Weights of a small multi-label image tagger: 10200 steps, batches of 384.
Rows from block 5, named by matrix and row number. Rows with one number belong to one channel. Each number is 500 + 25 x the weight over its row's rms, rounded and kept within 0 to 999. All counts start at 0. Numbers have three digits each. After the name is the row's rms in percent of the matrix's.
# convs0: first 3x3 conv (model.blocks.5.convs.0.weight, 192x192x3x3), inputs 40-47, a 3x3 kernel for each
# convs1: second 3x3 conv (model.blocks.5.convs.1.weight, 192x192x3x3, transposed), outputs 40-47, a 3x3 kernel for each
convs0.17 098:489507495496483495508506515473522517515483470505470506476517496475506497441449517522535498523475509487476505473485503508492479547532498550457526525501484486540490508486512522494470536502478488520443503514509529559490
convs0.18 097:472526531509538502522538513442512536465531546446482529523501488508486528528498541515487539515500496490512541492495505483469506502478501461477499480475480472504488507463468508509468540513480481499516507482483504482517
convs0.19 100:501485471507497487473492502472492501473489487520525523500475463504506513513500467484457474514482483530524540528521507490516522483509509535536504487479477449477447475487501486521506493513511487468491519515496489508453
convs0.20 102:538498525493508498460492490535569496501502533498481497486477490503522481502501523488561537507465545500491510527538500491506530498486506560473446512518523494476490487524527496531527494461514487450530512456497499495496
convs0.21 100:489525502508501465565490452519523540489507521486497506514480505504470435525549597478503479453496502460496484550490482480476479443476508496477469515502542498514578490532525523499476444442446471505452484505511457523523
convs0.22 101:519503501505516495464497496499542534492492485514502475517512514487467473465500496489473496483492492551532478484484488479491506496537550494519502464493517495483456519484501493481503509535538487458507484475502502475541
convs0.23 097:459478511487495509509492519496515505471494495495501500498497513499481491497483508499519504494495479461431452503472474502511502473483486509497516507496517509510518484511496499495503469461478477487480502493491539527525
convs0.24 095:499503466506478532492480539506502495490543505492525485508543520495496481502480450520510490510483487515485510526539544510538550503520484509492493504479518521479500487503506498526473519510466516463488480474507495486538
convs0.25 113:525511503522528532523523531513526506524535513520549518501503496482476493497504508504516508506523512498510518471479464469466480473489486491479470482463484485478503495490493485497500477500501511513523515526528490491514
convs0.26 101:505466484503517496479486496490496497519507479495502497507481504470472548496505490506508497522514531478503509508500508482499560474471482518468493481469457492497470511464474466517509489520472487522499510474519516501537
convs0.27 099:476506503467464476518498502507518477453546480472531494506498500496516514485521499515524503493454437498440446487461470482485507466488463491528502478557566465550533488507510490511506490512532500479456490466474494459492
convs0.28 100:450479513497561570524522524483479498496488487486492525493505502476498475494511527488478453520508495508486502481488482491501498486499484496542494465478468452478468495522497497492500508550504465453445513501481448497461
convs0.29 101:480477478479507565471466497526495467483482517484527552481500517498497525500472508505532514514507503507513563550532530491430485468512509523479504522483468467489554472505492509527480496506508452485548494493489483462494
convs0.30 101:502483507516509490472503547465467471527550526478493470474484523523476487479497532505488523523520516519526491499513495528532497467494496521499495518497511447508453508485523502516537541537523498528541506561499495471461
convs0.31 101:529497487505495454525537505473466484480501510508506512523518534534513535509479500511461519503494496468512497564538512498460466492510530510498445500507501513511463499511529511533498529476476444464522493486484528493505
convs0.32 099:490482473447470493467482508502508505520501481515514497485493489498516480500523539502490495498471476538507486471495495459446460476449454503495494581555576545523532513554525503552547494559545505510496448449470517514513
convs0.33 104:500502488506526503528542527483493483447468485500490491509540451551532509526518517506515501509526489529504486463494496473492517473474490500503507512476531477490486516494486522474449548495453500503517475482478478512511
convs0.34 104:473512482507490492517507497516519483501484488511532513501487527489492468469482482516525503498517471458496496535546492524515465463469503506516522439471503480495507479502484467479515513472475470516543482467463492519494
convs0.35 098:504491484482496454524480527504544533489532526478484491523487492523481467513490496467491465480506486466510515499448523505450507470466488521512537541490493519489481534468528536506539502488519469517485473488510471470553
convs0.36 103:490489520478499517490513475507496534494494526502526541469468473504558516560525532493517489500509497455490516504506510496461479501479486490488476563526487504542468485519466499506521524498481471489493522525493518510495
convs0.37 097:475511510471496490506492507555547507525506517479487481511498505547525512496503504482478503469483487483518500497532501544534496479503571470486490498509531507502487511469512534457487503483476486482504501499486505534493
convs0.38 109:508509525505497507505510522506511499470503486461500515488497499485510498510498516491479477482473479505479474506486505525508501493494452495493496492480475501478475507521503500516527490491512493506523519523496521547514
convs0.39 101:473506496474487489504496489485474478521516480495475503492505496497512508529484455494483481496481460506506495502492488520521455503565531498493475491509538522511547504488512505572514477480460501518495466478485464492513
convs0.40 100:500468475527520471484517498506506499482469515497496506512497516515502522505489467468488508494517506493509521559526474478492481507496500489495498469522503496491507533475500547541497497499532520509481531498501450491561
convs0.41 100:505507493522489517477466514502530457510509473515509474476496520517489491503547509536517503523499483476517493495456504576478445489495462500480537506476493493527481520481485524535495535488500508506485464491500499477483
convs0.42 102:460522479562526491517519492456494498473474483501463485466518485547550498510541469470493508465490494498492525475479522502506493459480488486457479482494502480471515521485479487462461478455453561534487521456508518552555
convs0.43 099:489485501483463499486497483515517515505464474495452437485523514500466463490487475493526488531536498494494512511484462498512498495499567488500503496519505508497488493544539480506528498460477474470471513512520502524523
convs0.44 103:511504483482494516491505505479498509505504514547546540504504491500495520524512511483480499387391434425383380483504496499492470487488483484499498532542509546534516529496499502477468504513522500483497483502515485528512
convs0.45 101:493484509477491494523512562479489483496490517499504527507480476507521490490487516535491486502542493504512470505505513499511513510484474485515500473513522532510535493493531510481478501541526510514527451452487522495466
convs0.46 099:528490487528483500481473500471529489467518492505517499515504479482497523494465486504485498518492511521473511506510511536439478493471501505503506530516539463483491491520480476530504459501530553503511511486527517543522
convs0.47 100:497460524515473468510518485534466474510500451493507481493478525538499481490505518514483510486479496500480462595461492540511479494529459501467472510520477499506474533529494521544479524522526486483505503512494500453516
convs0.48 098:479430485503470486495489503506537527459525581487506554481474469514537466493495479495498473495525498526516532498483489505513504492466485512456522518457470498472461487491537509516536492525508482493515517480492510485532
convs0.49 107:495481486508483477488506522489473492496470465492495525494512512505491501504528529513498498501476493465419420495505493498509501457470488518486478484500512513531509516483502488488485523530516507462427504504518532549506
convs0.50 099:494486482541483528478475494530539482531485449538483460504494480525494489512507480508469541468487481533522480495481510416477509477522496488517494475516483451494527516513533528472517520448537530511483512494488496496502
convs0.51 098:493464500478494496471492492451481515497503506535501493513491491532516532534512529471479460488499485484479482496489476515533513487527493472487543490458515542502510502531534528485492520542495500483508522548512460460489
convs0.52 096:507496501495478475491486470510502514530547518495521521501477483496457479505493471525523531600527551541522547476485490475477489472467487485460457449450472446475480465491506490527517512503506475470505493491518495493508
convs0.53 102:477483487495496504521510550530499483540522508525525486529497495507503487511500476488512505479498491548542508506512493442492460513504447494497490495495492499451460491507520467510500533513518483495486482498509517517500
convs0.54 094:524503502501488478479512493498505526468477496548535500506497531463477500466507531525490504499466494479468557492485519491487503520487471458476496488496520497527474494563517552528473547538510521508473506487537461496479
convs0.55 098:475504467458512490463542493540542507521521522486502479480477537496464515492517477514480491524508471492480482528490499500522494445502472533467471498474481475474492488463498482518506498502498506501470474512446510502453
convs0.56 105:480518514431479520500478507471485478459463477488490498483496493472447461501466484514492505494457493499488500505475497587510475543478473494485463509503503535503517515519502503524484486496485483488527497489482542513522
convs0.57 098:503513516479473464477498474464499493496516503492493464506539518504499445495483495502525519499537531495520488526506476519489501542497470505504478507502458535503480522499495510512459500562513493535524509490490505502455
convs0.58 098:502541468571526503514492529527499511498428437491471492531509487525486494503512453487511553491479510471451483504514535506501498479499521523410459511465455498540531516472486500505533479466533507511480468451476500476463
convs1.17 095:510518498527543531507487497519479456540516477545521525518531514521484483503486465492487471470515482526530515480469508520498498491519487469508500485504519545555527511507523464471503479463482482475469482488483488516566
convs1.18 091:521496476507495486484499526540490456538496502531516528536494483511489468513487495513502513493532515492509512501506483498513504523495480479481527490461502470495529523504496500497487540545498473468485472478505485425488
convs1.19 099:494490513517518463506501500452484502480510479517530508511517509506542523489506486485520518476493484513484484462462521462465465495484455477486470458508489478456494465475503478468530473477521517532509547527527509535509
convs1.20 103:476462479494473509520509491457449488504486498498521552476508518491485490537476491500527513507489523548503484521509513519511498516480441493513476481460474501526453488462467514467427487504478512510528521549488516499497
convs1.21 095:490490471549530491548511482534476493475469474508528485487478484499537458538503475514527554516487524501507505489536498502473465457468472504489483491482513535483514484497494502530525477527587502528528501506522507484523
convs1.22 104:504528518567535549510545519459476475519513493499494477517528527502528525482539546541549524503503526499531530537519505541546500587573490486479495515506529492506487470482484493480504501515517524535545510534510496525510
convs1.23 132:544535550558553529511514530495487479470466472508490474520532549531526510495500498526505520514493504511486495515544542492488519529514507503490491524519511511509505469467462488508501514528504490495495497523510498497471
convs1.24 103:471535504492522494509525477484454463526493516486500514505523528513539524481511513523506521525494486507481503488518485471505466511542452469510505515505504489527446487475504463479532475493520504491483511478488505492516
convs1.25 116:531526529504518532490502515496521514518538530494496512509500492484482472496475461454464475473467482489485499504465453510451420493427401510513495504521518528525514513491482509500494521527520521550524529556527513552512
convs1.26 100:521523554509485523473471485506539522517472524507485484524488498474455520458502516501502525504520566539563553465460489428488530510502535486512494503498526483517539482477506479479489488457480502492475500496493515466501
convs1.27 086:501476478508503495500536516517510502508520497495542534468518515501530549497526540535504516528510541504500533492490490510514487500522493540501523552522485558532506511474514522464470531484496512479502542477505555497553
convs1.28 101:545534543519472521485519533504477476476504485531508507478476481507492478495502455503466465531511510526500509541540527510502490460440441470483488463493505493504522492492513463468481485490520494464499510497505515513506
convs1.29 097:518509525533521496516487468515499491520491493436478496475481477534510450559500467460500527513551514494503526524480523512463469455436467483509488480517552486513468490469461468519490551553496492503564487502516517490500
convs1.30 105:464538531522496472539495492514508470499511497508494501532509503550499492511499463504511516524500527510466513510517492519480481509542515485499497477510501535531518463480488499474509454486431523498510511504539530534533
convs1.31 097:512534475527494482501507491496520536517515516470472483494499453497526531527571507494480502500494495525491503481519540531515513495489457485512511469512514457519495500496500516503521514521523493515511481452478500501508
convs1.32 104:489495489524519523563550541450463492410454479442481506479488495466467489535532508459499529490495511497498476503498479485497471526523528490485501485498490492487489456446475503463486512470523512501478502492486499497483
convs1.33 116:518498471485481459485480500480492513495479498496484489499496454477473425464446440522487507534483511466465535503508463479487495483529513487509517495507500522510493500510483515540525503531536488496485498505503495490504
convs1.34 100:520456493478491509489524506520506494486460460504520495508506471530507470513475440529527537498477498511468469505515519515502495537510504539496489540500478511488469525528496546530483582539494498523541509495522511475515
convs1.35 108:492480511513495506491494487475473491474470520498498504510502487480495533453529520516515508521503504515504529470487474463480455485528464481470462494515482484517487518528529457505502480492447490488507509528488516527462
convs1.36 093:510499517548504489512476499504503529514526519496517498500490479457443422477486461475483477508539519524538556536471511489505531484498510522511525491543531512555575503500486460452500501538527553495469545506502549570587
convs1.37 094:457478471478510503396469529494475472462519493481521506504512502468521495438465496544526522523519496468493469462495525510507507509527530534490485533525511501495515494476511513471497490496474506506525538516510489482517
convs1.38 115:503521492517528473489509493539532528533516519520527537503475465531491465532508458516512519506497481523516487537537525533531503543512489476473490502489514495500501506500504531524520517506516478494477473464451455463448
convs1.39 092:488431493516522531531466479473501507498482486457462452464477486456445477467482490491453451482490473518518494479457486515462499476471514491490527484473477497492506527524511484516518497553545497505498475455492528485507
convs1.40 100:500495495504513525471490506489504497481489493478526496509516497538519483486495523478476499500512501505534502481488573528516559525523501492495514516479507484505509477496495440483516463470486486468503482510479516548483
convs1.41 096:499508466542492484551516465485498497538535503499537530511473481528516483481512506442484494473513509490503487508518509497496450475477452473497507465490515497521485493537487529520530492500501498500491496483469507492544
convs1.42 103:495486520518533560498531534500518511495517472477504487506504513529543531485500529531520472503516509493505498481522580522525546531547513494470501483490479485505484517481501503462505480476460486518525519512519499504493
convs1.43 093:529535527479491509482485512486460477481522546505520531495522517520527507496505537487511543502512531473504505467483495483472459474480485516482471459472475496502495495492483499500475540539523475474502494510528532505527
convs1.44 106:506499508480491504493525537510510508496479512505492500507488497535508509510514505518488486560545505559544533496491511458481491500499496498479493508494506510509531518484481500497476479502495495474495520526514521561548
convs1.45 086:488505476476520513456487494503526518492516519522512504528515537527518513495486525530516507553525455547537528522525487481483487479491507522509506536507475505532508485462482491476491515478479542499481522494498515510520
convs1.46 103:516487470499486482508492483482500508485498467456510484517486520465482509445518536493513480497508492510489489470495530488486505556517520508509531491473504491489505483500528486484548495468498478509478448493457487513463
convs1.47 115:522542535522533518503533505506494492499514486535511489446484510461442504471499486499506502488506499426488489476499461474495485488496503496520586505509535514538508482491496497495508492476490481503463483490480481490488
convs1.48 085:516532506508519540483522507506509488519480495504525515489508527535519496508498502507495473530503517533532512527516485506533487509489475509541491506530513522522523512471520499522513505485491481458480474487513496512524
convs1.49 103:514492532504486485440453468500515517490508504512514502471488484508536532446492499505484490520510503522513533514469475523528517502501499542523499524530499494479480515513500503496500480470457484461466466477492485505505
convs1.50 101:521533496520514491509471474481479502480505498473521542529519504490512514473512480492525496485514494418481471513491508544496509527486499495491520483480550507480533482467438526519473531546487508511518505516507517505507
convs1.51 101:529489489494487492544551539498482503497511484501480447510486504524502518513511523471483484508523523524507513483473470573565516540517464503478495511488481517510486500508525506531504426433457474472475515478490506487503
convs1.52 099:487499492506506516527533523459476465464479477455477469465484515469490494488488488469480484465473470448453460497500492540536505543519502502496504459463490470482485482481489458475479454463464481492497483500502483482457
convs1.53 098:508488513590511496518491519467477503518524522529544539480485501503511482517535507489495504525529528496498467513484474516509520526517538528501517503504535521499508483470510530505497519514511487519533534526546521475508
convs1.54 084:520535533505537545512480520472466489524519530524507493550494461588555510533580526481497491492473493502530560496512539480495496496535518472503497518493505519503525455518477458441471495497495488489491498479451504452442
convs1.55 103:529474523504497512521504524488478485493523508488503476518502455516510460514538497493490503476494510494532511494484522523502497536517510514505461501498497493474477474509500484475520506452461487457532517518506515536500
convs1.56 108:484510515449438504465415400500521490497483438536524494479477468457442455462420445499522557516550505492492481477541508468520483465544489473465488489517499507483465485485473484498483530479477469463466520525517499534527
convs1.57 097:483476472506475510457462466499503511481493492483497494498457498446506481462483526513514485499508504493490486487483459474492492560503521558525498511461493481499500459475503489496478496469510504503482521551498518493477
convs1.58 086:481510501490504501481487485462490493485529503481524519492504500514514481512480471509530518518473513514473519481509524465498470450500498484504521532524557505532579482475521483515534510508476482493509508533510502563537